config.toml
arch = "dit"
objective = "v"
num_classes = 4
head_dim = 64
inner_norm = false
moe = "expert_choice"
num_experts = 8
moe_every = 2
patch_size = [4, 4]
beta2 = 0.999
lr = 0.0014
beta1 = 0.95
shampoo_beta = 0.999
max_precond_dim = 1024
grad_clip = 5.0
Rows from block 2 of a small class-conditioned image diffusion model, named by matrix and row number. Rows with one number belong to one neuron. Each number is 128 + 32 x the weight over its row's rms, rounded and kept within 0 to 255. All counts start at 0. After the name is the row's rms in percent of the matrix's.
After each neuron's rows are labels from the 100 images, of 14848 (inputs lightly noised), where the neuron reaches its highest value: "lies over" is the class under the peak. Only what is clearly more common there than usual is listed. The data: rendered landscapes of hills, water and sky. In brackets: how many of the 100.
# fc1: MLP up (model.blocks.2.mlp.fc1.weight, 1280x320), inputs 80-159
# fc2: MLP down (model.blocks.2.mlp.fc2.weight, 320x1280, transposed), outputs 80-159

fc1.404 099 [187 146  81 116 104 121 133 112 146 103 153 129 165 142 146 119 165 171 158 167 140 145 162  70 157 119 161 108 120 104 107 118 114 144 204 104 146 105 142 146 153  90 136  81  42 125 148 137 126 105 117 100 151 130 142 123 106 109 163 105 118 126 158 145 139  73 122 124 124 158  87 140 137 135 116 144 153 130 127 165]
fc2.404 084 [152 160 162 123 113 122 129 160 119 125 137  53 125 160 124 134  92  92 153  89 107 151 134 137 122 190 111 165 138 135  96 124 139 107 156 115 121 136 166 117 104 138 129 132 113 175 103 128 106 173 120  78 128 146 122 115 147 181  54 141 112 124 129 120 128  99 191 129 131 182 127 107 160 122  83  78 126 120 107 158]
lies over: snow (66)

fc1.209 097 [170  98 137  91 114 146 142 103 125   5 173 147 131  85  98 102 194 142  84 144 140 144 125 110 237 176 154 191 162 152 141  97 136 131 157 141 113 177 175 180  81 155 107 108 125 130 134 148 112 183 184 153 114 116 131 202 149 174  88 136 166 123 158 108 128 130 117 165 103 130 147  96 144 115 125 145 140 101 100 167]
fc2.209 094 [145 135 158 139 146 150 113  57  62 166 160 130 139  98 122  95  85 130 137 136 143 121 135 138 128  69 150 123 212 114 157  99  87 133 108 108  96  92  98 172  96 135 152 153 135 126 159 134 123 108 146 169 125 112 156 122 120 164 142 104 110  80 157  89 118 141 128 100 143 127 157 113 133  97 113  90 124 105 166 127]
lies over: steep ground (38)

fc1.364 087 [112 133 176 114 153 109  87  94 112 160 113 173 104 155 109 143 174 118 107 189 124 140 146  83 137 130 153 128 103 129 130 125 125 116 226  80 133 160 148 150 125 118  60 181 149 147 133 114 145  81 108 121 150 122  90 169 168 184  92 120 113 128  97 162 140 126 164 156 124 116 115  92  80  68 147 150 141 134 165 125]
fc2.364 100 [125 185 117 148 119 157 118  94 110  98 170 130 177 110 117  71  89 129 128 151  77 125 112 186 130 165 138 111 162 113 132 123 140 136  97  92  99  52 108 144 128  82 149 180  62 115 128 121 141 130 154 144  96 157  24 106 110 106 162 102 100  91 125 135 133 135  99  74 143 151 134 109 189  94 163 165 147 145 149 112]
lies over: snow (42)

fc1.656 118 [103 146 125 137  77 148 143 137 140  78 163 137 103 122 123 121 101 179 140 164 135 133 134 125 190 155 144 169  95  76  82 120  88 139 152  95 111 114 171 161 153 162 124 124 114  91 130 125 121 101 133  63 139 128 158 145 109 188 164 115 131 111 141 101 109 145 164  86 151 100 152 207 122 153 151 132 149 125 120 128]
fc2.656 114 [151 113 140 124 128 130 184 195 163 155 127 173 141 123 173  84 131 130 139 134 119 156 116  91 125 100 138 109 147 132  64 150  80 181 136 102 129 182 120 172 152 108 139 176 115  92 149 133 132  94 125 105  62 103 134 115 199 114  80 166 163  89  61  69  92 115 143 143 109 160 172 177 113 100 105 116 153 137 115 104]
lies over: snow (58)

fc1.292 086 [105 179 134  37 182 133 144  91 174 167 125 138 121 117 109 177 107 119 180 112 146 165 118  82 123 129 164 114 146 120 169 192 168 113 130 133  68 142 121 129 151 202 147 153 130 147 178  86 150  85 132 141  97 100 107 107  89 123 107 146 118 158 122 153 194 205 164 128  89 106 143 101 129 142 116 123 134 177 103 144]
fc2.292 083 [161 135 135 115 102 122 154  74 200 126 135  52 109 144 111 222  71  97  77 126 114 123 138 101 139 113 138  71 162 153 135 134  99 119  91 118 115 102  70 124 188  98  92 138 124 127 118 101 137 145 103 104 148 105  75 146 153 122 168 154 129 197  94 138  74 139 126 131  98 125 146 111  81  99 132 147 128 133 128 142]
lies over: water (42)

fc1.647 090 [127 148 150 141 170 131 125 150 140 109 105 119  85 140 146 176 140 215 123 183 120  84 166   0 148 114  78 125 157 147 155 139 123 147 148  24 125 100 127 122  32 157 135 113 148  68 122 110 173  77 156  93 141 125 117 123 104 132 117  79 143 139 167 197 172 148  60 110 143 127 125 125 113 154 146  98 136 205 139 153]
fc2.647 099 [139 112 122 110 140 149 148 152 113 138 125 205 143 153  85 176 114 131 128 127 150  89 219 211 139 170 152 109 170 102 133 117  98 106 140 177 124 147 146 135 114 131  81 143 130 171 124 137 145  76 104  88 135 129 156 170 128 148 139 160 163 119 143 172 110 179 205 163 143 118 138 158  71 110  63 132 134 175 146 144]
lies over: water (27)

fc1.755 113 [ 79 139 172 106 131 100  85 103  84  79  57 163  94  74  99 210 159 133 145 131 146  77 152 115 130 135 132 185 116  75 123 152 119 124  97 105  71  95 139 134 147 120 105 120  77  57 155 150 121 123 145 122 148  96 184 124 123  97 160 138 170  59 136 152 118 178  89 114 175 174 185  64 106 178 193 119 155 140 128 110]
fc2.755 111 [ 77 163 139 131 130 105 113 161  87 120 100  56 196 167 127  96 139 126 124 124 105 132 100 122 113 112 132 134 127  82 114 128 146 110 156 101 103 121 124 135 155 116 133 121 179 121 107 108 130 134  94  93  74 103 150 143  65 112 102 125 115  73 138 176 141 141 154 115 138 160 148 111 165  72 196 182 115 120 141 150]
lies over: sky (100)

fc1.633 091 [153  95 114 167 133 102 138 171  67 148 140 133 146  85 133 141  99 131 103 111 133  96 137 143 161 108 153 122 104 146 116 154 131 115 170 167 187 130 118  99 165  95 125 163 181 151 119 127 117 171 154  76 153 131 166 238 184 114 141 151 152  86 109 105  77  92 172 142 147 135 114 158 161 129  75 131 120 107 147 160]
fc2.633 072 [119  82 103 134 149 167 127 144  62 133 115 134 194  47 126 111 149 160 166 132 144  93 117 123 117 116 133 131 120  71 134 182 106 110 160  93 148 119 127 156 129 142 116 103 141 114 151 114 128 110  94  88 103 182  98  82  21 119 143  67 158 112 128  98 152 150  99 134 174  70  99 141 173 138 200 109 113 142  95 135]
lies over: sky (76)

fc1.405 095 [134 137 137 133 116 100 129 115 110 188  83  47 139 110 155  95 167 108 152 142  86 116 172 178  88 129 143  82  72  97  91 172 125 142 131 156 151 114 121 127 149 135 149 135  89 159 152 144 146 123 151 118 157 113 158 115 146 158 178 156 116 103 143 109 126 144 152 147 100 153 183  93 131  99 168 101  87 118  91 136]
fc2.405 087 [123 110 140 135 145 133 161 120 126 146  89 167 135 178 236 141 124  97 159 117 115 107 100 154 116 110 140  92 158 178  94 122 114 129 154 152 113 180 124 120 116 140  42 118  66 138 117 137 125 132 135 130 137 126  66 107 123 192 114  49  97  69 141 154 132 109 107 123 140 112 176  89 163  96 149 149 178 140  96 140]
lies over: water (53)

fc1.462 115 [128 109 126 155 123 136 120  99 144  98 160 177 103 144 157 114 130 139 130 125 154 120 128 197 112 144 146 125 150 202 104 117 175 134 121 101 119  92 104 125 182 139 118 110 109 150 118 158 159 122 113 132 133 195  94 105 161 131 129 139 130  85 110  99  92 153 138 149 137 174 111 105 113  75 107 137  98 154 134 106]
fc2.462 104 [121 120 115 129 123 151  97 108 136 127 139 149  68 170 189 186 141 149 154 117 138 135  30 114 124 107 149 165 135 116  85 105 119 163 151 149 136 188 150 108 131 136 119 105 100  88 153 145 122 133  71 111 102 123 148 108 126 161 179 173 148 100 185 122 135 112 118 153 103 119 135 127 150 148 123 152 206 128  95 123]
lies over: steep ground (60)

fc1.635 096 [146  52 149 117 159 118 155 109 114 172 130 121 140 155 139 139 107 141 160 182 138 124  95 185 133  96 131 134 123 180 158  72 145 145 109 104 114  47 144 151 157  96 192 125 103 147 162 155 142 120 153 132 112 125 133 120 116  90 114 118 100 148 130  86 143 166  84 160 179 152  56 130 131  84 168 105  88 131 108 154]
fc2.635 086 [150 145 103 131 124  95 123 130 126  92 165 154 113 216 116 133 135 107 134  79 191 105 151 101 128 143 136 141  91  62 108 146 137 164 159 155 144 139 129 119 133 127  87 169 125 122 130 131 137 123 115 115 118 115 168 114 131 131 123 121 118 105 143 160 119  79 150 112 140 145  46 129 133 199 107 187 156 111  91 122]
lies over: steep ground (48); snow (33)

fc1.389 136 [168 125 117 122 145 125  58  87 141 137 158 117 117 160 135 153  37  73 157 141 128 118 122 117 159 118 153 173 123 101 107 175 127 138 128 169  96 174 117 161 121  80 112 113 107 151 162 119 107 156 114 162 112 100 151  97  92 127 133 148 255 113 156 119 111 117  92 160 122  85 151  97 125 132 143  78  90 155 196 118]
fc2.389 121 [110  98 106 123 120 153 123 157  99 148 190 114 131 186  96 158 162 155 111 117 185 127 102 143 139 131 107 122 145 167 127  72 101 139 145 129 118 108 133 150 108 133 125 107 146 124 119 196 111 112 157 167  63 114 205 129 163  99 133 140 157 125  89 149 162 136 164 142 131 154 166  63 142 139 120 166 168 167 149 116]
lies over: snow (40)

fc1.718 108 [140 132 108 138 156 134  89 111 147 181  49 138 140 151 206 129  88 108 116 149 120 137 170 122 137 104 133 127 141  83  80 154 106  69 143 149  98 100 140 138 137 120 137  88  59 109 111 162  85 156 129 209 142 141 177  83  76 135 131 196  75 119  71 102 105 154 120 101 154 124 113 142 113 139 131 129 153 127 121 127]
fc2.718 084 [128  91 116 140 129 122 115  92 143 103 146 121 110 142 143 131 126  98 140 116 147  87 109 126 142 111 130 131 146  93 187 169  95 182 100 123 100 140 152 134 140 108  74 146 128 141  64 101 170 112 137 122 132 187 124 131  96  65 185  98 153 146 146 127 117 109  63 118 138 137 147 110 115 120 172 103 107 142 117 136]
lies over: water (59)

fc1.196 096 [ 99 139 178 135 172 144 108 153 134 110 139 144 127 164  95 128 195 185 169 137 141  82 139 153 164 133 121  83  70  74  63  66 111 156 161  93 154 119 126  57 133 146 128 135 133 127 157 129 133 142 104 126 133 124 122 133 146 143 149 132 146  96 154 130  77 109 180 146  85 107 107 154 154 114 178 111 165 135 162 114]
fc2.196 088 [109 155 109  95 137 106 137 116  83 129 179 167 123 194 127 103 114 124 137  86 100 126  95 155 119 119 145 148 122 204 154 152 140 155 106  92 167 126  87 131 157 109 119 126  89 142 144  93 153 135 149 113  92 128 196 133 121 111  36 161 125 125 101 138 112 150  59  71  91 126 140 105 140 129  89  85  69 124  62 119]
lies over: snow (32); water (25)

fc1.189 105 [144 167  98 114  98 102 154 114  95 147 102 126 154 123 150 120 116 103 127 170  34 113 156 102 115 120 134 112  41 194  71 118 131 111 201  64 194 116 107 120 130 126 175 119  68 109 102 116 133 125 129 123 148  88 119 129 119 161 182 152 161 128 137 102 124 126 106  66 111 215 109 115 136 129 137 100 137 157 124 118]
fc2.189 084 [135 199 153  85 104 133  69 113 136 114 104 177 124 121 114 159  97 151 148 146 148 113 181 153 117 123 117 128  76  95 134 128 104  94 128 149 122 136 120 133 103  99 196 119  97 145 154 140 118 123 125  98 103 165  58 120 105 122 123 129 181 186 186 134 156 117 140 174  88 122 139 162 132 167 153 105 166 135 138 120]
lies over: sky (84)

fc1.641 095 [159 120 143 116 109 118 112  99 135  61 118 136 123 109 127 144 160 146 112 142  69 125 121 156 181 136 136  69 130 144 122 146 129 152 173 113 161 124  86 132  97 116 124 137 124 189 134  95 150 172  99 168  78 120 159 222 127 112  75 126 130 152  58 171  76  83 119 135 121 199 122 123 144  82 153  82 159  55 117 137]
fc2.641 072 [110 133 116 130 105 147  95 126 170  39 133  84 188 110 130 150 109 133 171 130  85 153 111 145 137  95 157 103 100  78  86 100 131 119 125 165 173 112  89  95 129 157  95  90 141  90 126 141 115 161 160 147 109 120  84  90 135 130 198 145 180 118 168 106 166 115 132 135 121  84  95 150 110 125 117 116 115  95 226 108]
lies over: snow (36)

fc1.218 081 [114 161 131 159 170 110 104 130 135 137 107 155 133 177 111 196 124 135 136 199  90 114 162 100 139 132 172  88  96 104 121  81 129 188 174  90  75 176 140 153 130 137 110 181 129 110 108  86 136 134 100 135 171 123 102 138 111  90  93  82  79 170  97 144 157 140 204 141  51 143 152 189 129 105 100 124 144 106 139 130]
fc2.218 099 [118 160  99  92 112 104 125 107 148 133 111  75 122  92 146 138 139 160 104 220 156 116 123 174 110 154 157 142 140  85 153 127 108 154 129 108 111  84 206 130 130  97 140 154  94 132 109 130 112 131 118 124 115 100  60 117 135 150 152 139 114  98 171 112 129 147  97 144 107 140 175 108 117 139 104 166 129 135 198  81]
lies over: snow (30)

fc1.182 088 [178 130 168 119 122 156 154  85 110 112 104 118 144 108 133 108 118 112 142 121 179 107  97  97  95  83 100 156 119 140 115 147 117 101  89  81  99  94 104 136 145 120 123  58 121 126 113  92 112 134 116 146 114 173 133 137 202 139  97 111  79 152 124  92 169 115 130 102 126 118 112 152 148 131 167 145 235 109 108 150]
fc2.182 089 [173 207 142 144 148 124 101 142 190 131 160 138 146 135 122 141 151 123 109 201 210 108 150 119 127 165 126 171 155  86  95 119 120  67 117 150 108 157 151 122 117 140 183 114 147 173 141  78 116 133 122 127 111 101 107 126 163 135 193 141 146 155  98 138 111 127 144 125 151 102 117 119 129 120  79 105  78 144  57 128]
lies over: sky (93)

fc1.242 092 [ 81 106 160 157 161 130 127 115 139 108 197 101 157 136 132  88 133 129 142  98  87 112 129 153 139 140 129 166 148 104 155 112  43 154  96 155 134 132 139 131 177 146 111 169 127  82 128 143 137 109 157 130 179  74 153 145 150 151  95 136  86 178 124 154 119 127 102 216 115 167 128 128  93 177 122 144 108 127 101 160]
fc2.242 078 [112 164 145 110 137 122 130  98  95 169 110 130 149 135 136 101 113 131 107 130 173 116 116 122 144 151 139  79 145 152 119 110 148  82 124  94 106 173 108  84  99 128 169 131 107 149  99  71 119 105 118 139 119 138 126  95 107 103 119  53 119 118 182 187 139 120 111 151 114 109 162  31 178 131 118 151 108 146 121 127]
lies over: sky (100)

fc1.764 086 [129 126 146 178 162 111 170 129 162 100  95 162 101 103 121 147 176  81  99 102 167 141 167 133 129 165 128 100 105 201 121 149 132  79 184  72 142 119  86 183 159 125 126 105  93  99 133 162  81 145 168 115 157  69 150 102 134 128 207 139  89 132 219 159 135 167 163 141 113 147  99 172  92 148 164 155  94 161 136 138]
fc2.764 075 [ 90 109 140 120 160 132 113 127 144 107 158  79 163 115 121 106 131 137 151 135 194 128 210  80 149 104 110 118 137  53 170 135 147 146 155 119 142 173 128 138 122 150 144 139 130 147 137 156 129 144 140 143 115 108 107 149  88 176  63 103 141 255 110 118 137 107 115 104 154 180  88 100 176 118 150 127 157 136  79 138]
lies over: gentle ground (66)

fc1.761 111 [119  89 113  71 142 132 168 107  97  71  90 151 105 142 104 181 122 174 114  89 137 114 139 150 153 130 133 177 196 102 108 157  73  98  99 142 116 124 142 139 124 162 150 123 245  89 140 155 180 141  96 127 124 125 161 115 108 131 134 160 150 103  69 150 133 101 158  64 189 124 140 122 128 110 156 105 117  84  97 102]
fc2.761 110 [118  82 109  93 139 131  89  95 152  91  84 193 153 100 123  95 113 120 154 128  73 135 113 154 142 106 111 118 174 213 126 119 211 155 107 113 144 172 144 107 175 139 147 166 128 121 127 116 126 128 123 101 140  79 108 122 126 106 121 122  95 163 185 112 147 129 110 130 108  97 110 185 117 126 127 152 190 123 117 138]
lies over: water (65)

fc1.424 099 [129 105  76  85  77 108 135 100 156 116 214 110 160 118 109 115 107  90 107 161 148 210  33 172 152 144 202 149 100 167 125 170 127 158 139 163 152  78 154 119 138 112 108 139 146 181  90 152  99 106 108  62  93 150 180 118 153  89 126  87 163 117 154 112 119 126 180 117  84 155 109 112  72 161 151 137 112 142 138 141]
fc2.424 090 [ 96 163 184 173 126 139 117 123 127 177  72  85  96  69  72 103  76 125 164 165 165  68 213 128 119 183 131 151  97 110 168 180 124 154 141 119  72 192 119 115 126 123  82 111 163 102  83 123 104 179 119  84 125 109  85 120 164 146 130 156 107 172  93 165 198 104 100 151  89  88  72 115 137 103 125 144 181 161 141 154]
lies over: water (41)

fc1.39 094 [140 141 171 134 137  47 107 107 103 159 161 133  94 123 127 141 138 188 107 100 141 128 183 178 162  87 148 135  54  94 143 112 182  82 127  76 155 112 140 152 130  93 139 137 105 132  96 140 105  97 134  88 105 101  83  78 142  96 132 105 129 106 150 135 194  92 118 151 147 130  95 144  86 163 136  91 133 146 148  68]
fc2.39 095 [175 175 141 141 140  86 118  64 100 168 105 156 170 160 179 159 124 103  99 136 110 166  46  81 131 146 133 156 111 136 149 152 102 109  87 108 182 128 149 126 172 102 130 138 103  60 180 122 123  68 157  93  98  64 159 176 163  92 158 155 127  96  43 100  72 162 152  80 161 115 110 140 143  99 178 108 150 133  94 141]
lies over: snow (32)

fc1.206 091 [146 106 155 107 134 201 146 144 120  96 119 171  98 102  85 130 107 135 148 166 171 144 150 174 149  84 127 125 150 205 174 102 137 121 102  88 122  88 134 120 123 155 111 137 134 100 138 177 156  98 132 139 127 196 161  92 148 112 192 144 134 123 125 107 154 155 151 186 117 117 132 131  56 170 103 138 182 133  95 130]
fc2.206 107 [154 136  55 178 169 161 205  86 112 165 146  95 101  98 138  59 148 110  88 118 113 121 117 123 164 107 120  80 114  92 111 153  99 135 138 156 131 131 103 112  99 152 151  83 134 106 146 115  76  97 110 123 135 148 146 155 160 130  99 134 154 181 157 130 134 140 108  77 157 121 129  99 106  96 111 177 162 115 161 147]
lies over: snow (25)

fc1.736 099 [125 128 158 158 142  71 174 185 143 128 170 143 155 105  96 206 128 150 120  62 122  62 106 207 127 132 145  74 143  75 105 104 142 143 171 140 109  98 138 169 122 188 101 150 189 113 123  50 147 157 138 190 150 132 162 159 106 103 117 128 118 102 117 160 117 130 129 149 103 128  64 139 168 101  67 106 127 118 173 146]
fc2.736 098 [150 113 100 121 106 129 170 140 142 138  97 136 142 121 123 215 111 121 132 161 130 111 138 105 134 131 131 135 166  91 112 158 116  74 187  92 119 156  58 107 113 130 151  84 150 109 147   6 151 171 126 148 115 152  94 106 156 216 218 157 130 101 159 120 119 145 158 166 112 144  40 102 102 165 152 141 108 132  81 128]
lies over: snow (37)

fc1.198 107 [133 133 145  68 129 116 138 141 130 161 109 163 144 186  88 123  69 127 110 181 103  95  92  53 137 143 107 155 137 129 127 180 135 171 135 105  67  69 162 150  42 186 112 127 144 154 155 185 140 150 158 154 103 123 145 125 120 102 139 131 163  80 153  11 174 177 103 169 106 129 141  95 151 164 134 114  99 129 159 184]
fc2.198 101 [150 140  83 106 137 102 150 188 117 161 132 176 157 212 129 153 192 137 106  98 103  88 212 177 144 136 140 114 171  69 112 116 120 189 114  78 108 150 148 118 116 151  83 129 143 146  91 207 113 120 158 115  99  87 165  96 120 118 146 105 147 127 130  29  83 134 175  77  72 138 151 135  90 146  94 120 165 117 182  42]
lies over: snow (28)

fc1.385 090 [137 114 168 128  70 115 131 109 119 112 209 147  99 148 129 112 138 107  88 101 166 182  83 187 106 148 203 157 187 125 137 117 140  97 167  48 142 151  96 110 161 113 186 139 215  84 117 158 171 105 121 108 126  96 124  95 135 109  84 121 145 112 124 135  86 101 136 114  90 119  99 125  91 157 169 109 145  99  80 109]
fc2.385 090 [119 143  99 120 142 106  73 140 181 172  96 126 151 159 103  99 103 148 173 109 145 138 163 103 126  68 100 136 155 149 173 111 150  72  92 184 153  85 163 138 155 161  84 162 213  70 153 149 107  77  84 125 118 186 135 127 152 144 158  76 120 152 121 143 104 121 102 183 111 150  84 165 165 124 112 127 164  92 159 168]
lies over: snow (53)

fc1.415 098 [126 114 113 131 157 122  86  65 141 153  80 164 204 109 163  94 101  91  99 119 129  85  94 106 165 132 104 120 151 127 108 144 138 156 105 108 107 110 161  49 189 153 120 159 154 111  70 108  97 144  99  94 185 126 139 109 108 146 165 133 115 134 128 168 164 119 148 122 146  99 171 141 192 142 153 126 130 105 156 121]
fc2.415 100 [191 109 114 148 137 159 146 132 106 166 129 183 110  96 147  94 145 124 157 136 145 126 110 147 116 128 140  70 179 164 167  65 152 199 192 100 145 128 130 109 124 118 130  88 142  88 173 111 121 137 143 114 102  86 154 105 139 174  82 166 118 142 147  87 154 122 165  82 170 117 163 146 139 102 129 123 210 135 144 144]
lies over: gentle ground (65)

fc1.413 090 [124 186 160 134 144 102  99 101 147 155 134 123 158 144 173 131 115 107 140 183 122 139 145 136 109  68 135 121 144 175 123 116 137 114 153  88 100 106 133 102 135  78 103 119 127 125 167 132 145 146 163 148 122  79 134 138 178  98  36  73 120  69  78 127 132  93 162 136 140 163 148 118 169  74  92 117 132 133  64 112]
fc2.413 082 [119 173 109 109 105 161 165 150 108 131 126  82 118 110 129 140 117 156 157  71  96 122 105 147 106 125 226 135 109 123 106 183 229 145 165  99 184 127  92 128 117  89 154 155  76 115  92 118 100 146 130 110 126 123 136 105 139 121 202 181 120  74  54 138 104 161 128 122 132 160 121 109 159 119 124  43 144  98 169 103]
lies over: gentle ground (98)

fc1.49 104 [ 67 114  95 159 133  74 127 128 169 220 113 118 130 104 103 110 108 130 143  69 165 107 161 101 119  87 127 138  81 159 113 165  67 103  97  88 112 145 159 127 121 126 121 177 130 134 104 122 109 143 127 137 138  94 196 146 123 107 134 168 206 169  86 115 103 145 100 111 150 109 151 134 163 106 142  95 164 123 104 128]
fc2.49 098 [125 130 205 119 125 113 155 154 170  64 145 143 193 168  84 103  94 129 134 128 149 139 112 149 157 165 106 145  74 126 188 157 164 201 150 175 108  97 207 140 123 104 153 137 115 141 149 176 127 131 114  92 108 158 170  92  81  96 178  50 127 112 107 101 118 135 130 147 160 150 176 122 128 161 137 144 117 111  68 130]
lies over: steep ground (33)

fc1.186 103 [128 125 133 145 135 134 145  87  94 131 164 147 120 112 155 126 154 124 145 135 130 124  65  89 101 124 102  50 146 127 113 129 152 103 147  63 127 140  86 115 145 130 142 146 162  66  89  86 172 106 135 104 171  93 136 118 135 130 139 150  96   5 151 118 116 120 118 105  60 152 149 175  89 123  94 131 161 162 125 138]
fc2.186 121 [ 86 175 112 128 129 118  98 120 126 138 155 172 131 137  97 153 179 103 134 107 131 163 136 141 150 177 148 113 156  76  99  66 162  75 129 152 110 106 137 118 113 129 100 107 120 142 121 124 155 146 133 141 117 114  63 147 129 139 145  99 170  83 166 104 112 159 153 113 133 166  98 155 115  94 119 157 113 120 158 133]
lies over: water (45)

fc1.395 099 [172 167 138  92  74 103 174 104 135 151 121 191 102 163 111 154  98 133 186 134  87 225 172 130  69  98 126 105 133 171 165 166 115  92 139 125 146  53 149 176  77 136 136 111 139 140 167 137 112 142 162 123 127 140 136 129 136 175 155 123 114  71 138 133 130 157 129 147 120 169 162 138  88 138 167  98 148 119 120 127]
fc2.395 096 [149 136 138 104 113 118 187  85 155 127 112 107 143 125 166 195  84 101  89 145  90 139 136 124 123 143 129 112 174  96 178 120 116 126 148 149 151 150 166 145 143 140 161  88  95 123  89 138 123 117 124 104 128 121 150 121  81 108 119 184 137 136  72 160 125  90 113 159 102 181 190 137 143 139 109 122 173 128 196 126]
lies over: snow (32)

fc1.525 105 [111 131  61 179 112 133 101 126 122 109 116 175  58 119 117 135 130 133 156 124  80 134 138  83  78  96 172  99 149 165 121 153 102  55 140  81 105 106 114 148 128 139  82 203 125 110 126 129 117 144 110  92 130  91 169  95  94 126 108 132  81  96 133 179 155 135 105 191  82 182 139  62 139  55 111 126 153 122 155 110]
fc2.525 102 [ 97 113  95 179 131 106 122  97 131  96  94 132 174 108  99 134 216 133 104 131 114 100 103 153 151 211 105 135 133 131 104  98 181 173 129 191 120 159 113 106 149 120  96 128 108 175 147  92 105 117 145  85 106 179 209 111 164  90 156 155 134 107 150 158  90 130  91 112  81 145 133  73 168  92 104 136 118 133 199  82]
lies over: sky (81)

fc1.619 089 [108  94 118 167 177 174 157 116 154  84 160 188  86 154 133 110 147 144 117 194 133 144 111 133  65 152  39 168 107  97 151 143 173  73 179  89 120 151 185 113 159 115 155 114 163 148  73  94 124 126 146  98  95 155  79 131 137  70 135 103 121 105 163 123 100 161 107 120 136 164 123 162 183 108  80 164 178 103 102 117]
fc2.619 083 [147 126  93 112 101 208 130 122 155 119 100 132 185 105 112 129  88 122 117  73 136 124 152 151 149 155 173 161 117 181 163 128  75 107 132  79 113  95  81 149 145 109 115 151 127  70 141  83 148 131 127 132 135 135  51 138 140 138  56 149 132 203 173 164 137 108 137 138 138 137 110 156 138 108 158 104  69 146  97 111]
lies over: water (34)

fc1.491 098 [121 158 190  80 141  88 134  71 135 160 127 159 116 103 119 152 125  89 118 105 174 142 116 143 112 101  87 206 159 171 132  77 136 110 133 117 172 173  58 149 143 107 141 125 128 141 128 154 115 176 108 123 113 128 129  84 129 129 151 123 154 141 154 153 125  76 143 140 158 167 142 118 136 122 112 155 170 122 169 143]
fc2.491 093 [101 149 106 123 106 118  64  81 177 156 104 121 154  59 182  57 164 126 103 132 139 103 135  88 102 195 205 120 168  68 146  79 129 104 167 201 157  95  74 163 145 107  83 153 114 145 115 144 147 158 134 133 103 176  83 122 185 157  84 150 134 195 107 171  99 126 105 164 172 148 116 166 122 109 106 135 133  93 114 151]
lies over: steep ground (32)

fc1.207 103 [169 129 102 158 119 126 146  80 190 148 126 121 147 157  73 112 105 116 128 154 174 123 116 133  97  87 110 151 122 146 128 178 160 159 122  86 116 109 135 126  60 130 151  98  91 141 133 126 142  91 120 148 146 120 217 101 103 170 121 137 198  47 187 124 111 118 106 121 114 114 128 126  72  73 135 105 158 133 172 133]
fc2.207 115 [104 189  80 110 140 131 151  86  89 167 187 126 123 156  54  80 101 170 130 112 181  92 153 158 125 157 107  89  80 122 116 141  49 115 141  84  76 130  94 129 149 163 110 104 159  94 109 148 166 147  75 137 108 158 231 148 155 132 125 172 181 139 107 124  93 115 144  89 136 158 131  77 155 147 135  86 159 145 159 107]
lies over: snow (72)

fc1.474 094 [174 160 112  92 114 152  90 147 136 108  88 137  59 154 148 184 185 148 109 137 132  98 161 137 124 168 102 130 107 136 185 125  98   0 163  98  90 172 111 122 122 132 147 148 134 116 105 121  77 109 119 117 106 112 118 120 171 141  83 178 156 118 112 174 109 106 142 137 113 125 102 135 194 128 122 120 181 158 130 114]
fc2.474 102 [166 168  78 165 140 120 155 115 136  92 131 154 155 141 135 145  76 124 136 126 192  99 178 115 141 153 156 150 123 133  92 107 100  86 174 144 129 128  98 149 128 118 111  89 172 125 159 151 131 100 102 109  94 151 112 107 117 157 133  60 131 147 152  80 158 164 139 104 170 120 152 131 104 120 143 135  95 123 178 115]
lies over: water (43)

fc1.507 140 [ 93  98 154 131  99  69 100 152  72 120  91 195  94 111 115 157 144 106 141 134 197 132 127 160  96  64 129 123 117 103  87 108 131  97 155  90 127  92 194 123 150  95 159 108 131 108 135 149 130 132 150 202 129 113 158 107  72 151 100 101 108 101 157 129 105 166 157  98 172 126  72  25 139  97 125 124 145 164 105  98]
fc2.507 135 [147 125 138  99 140 104 160 119 137 156 147 184 119  61 127 148  91 121 127 153 203 121  98 119 128 148 144 124 126 177 117 130 105 118 103 147 128 130  64 124 160 115 142 111 144 133 142 150 131 127 114 121 138  73 159 148 199 132 129 112 138 157 128 103 124 122 101  54 122 157  86  34 120 120 141  98 187 133 138 123]
lies over: sky (97)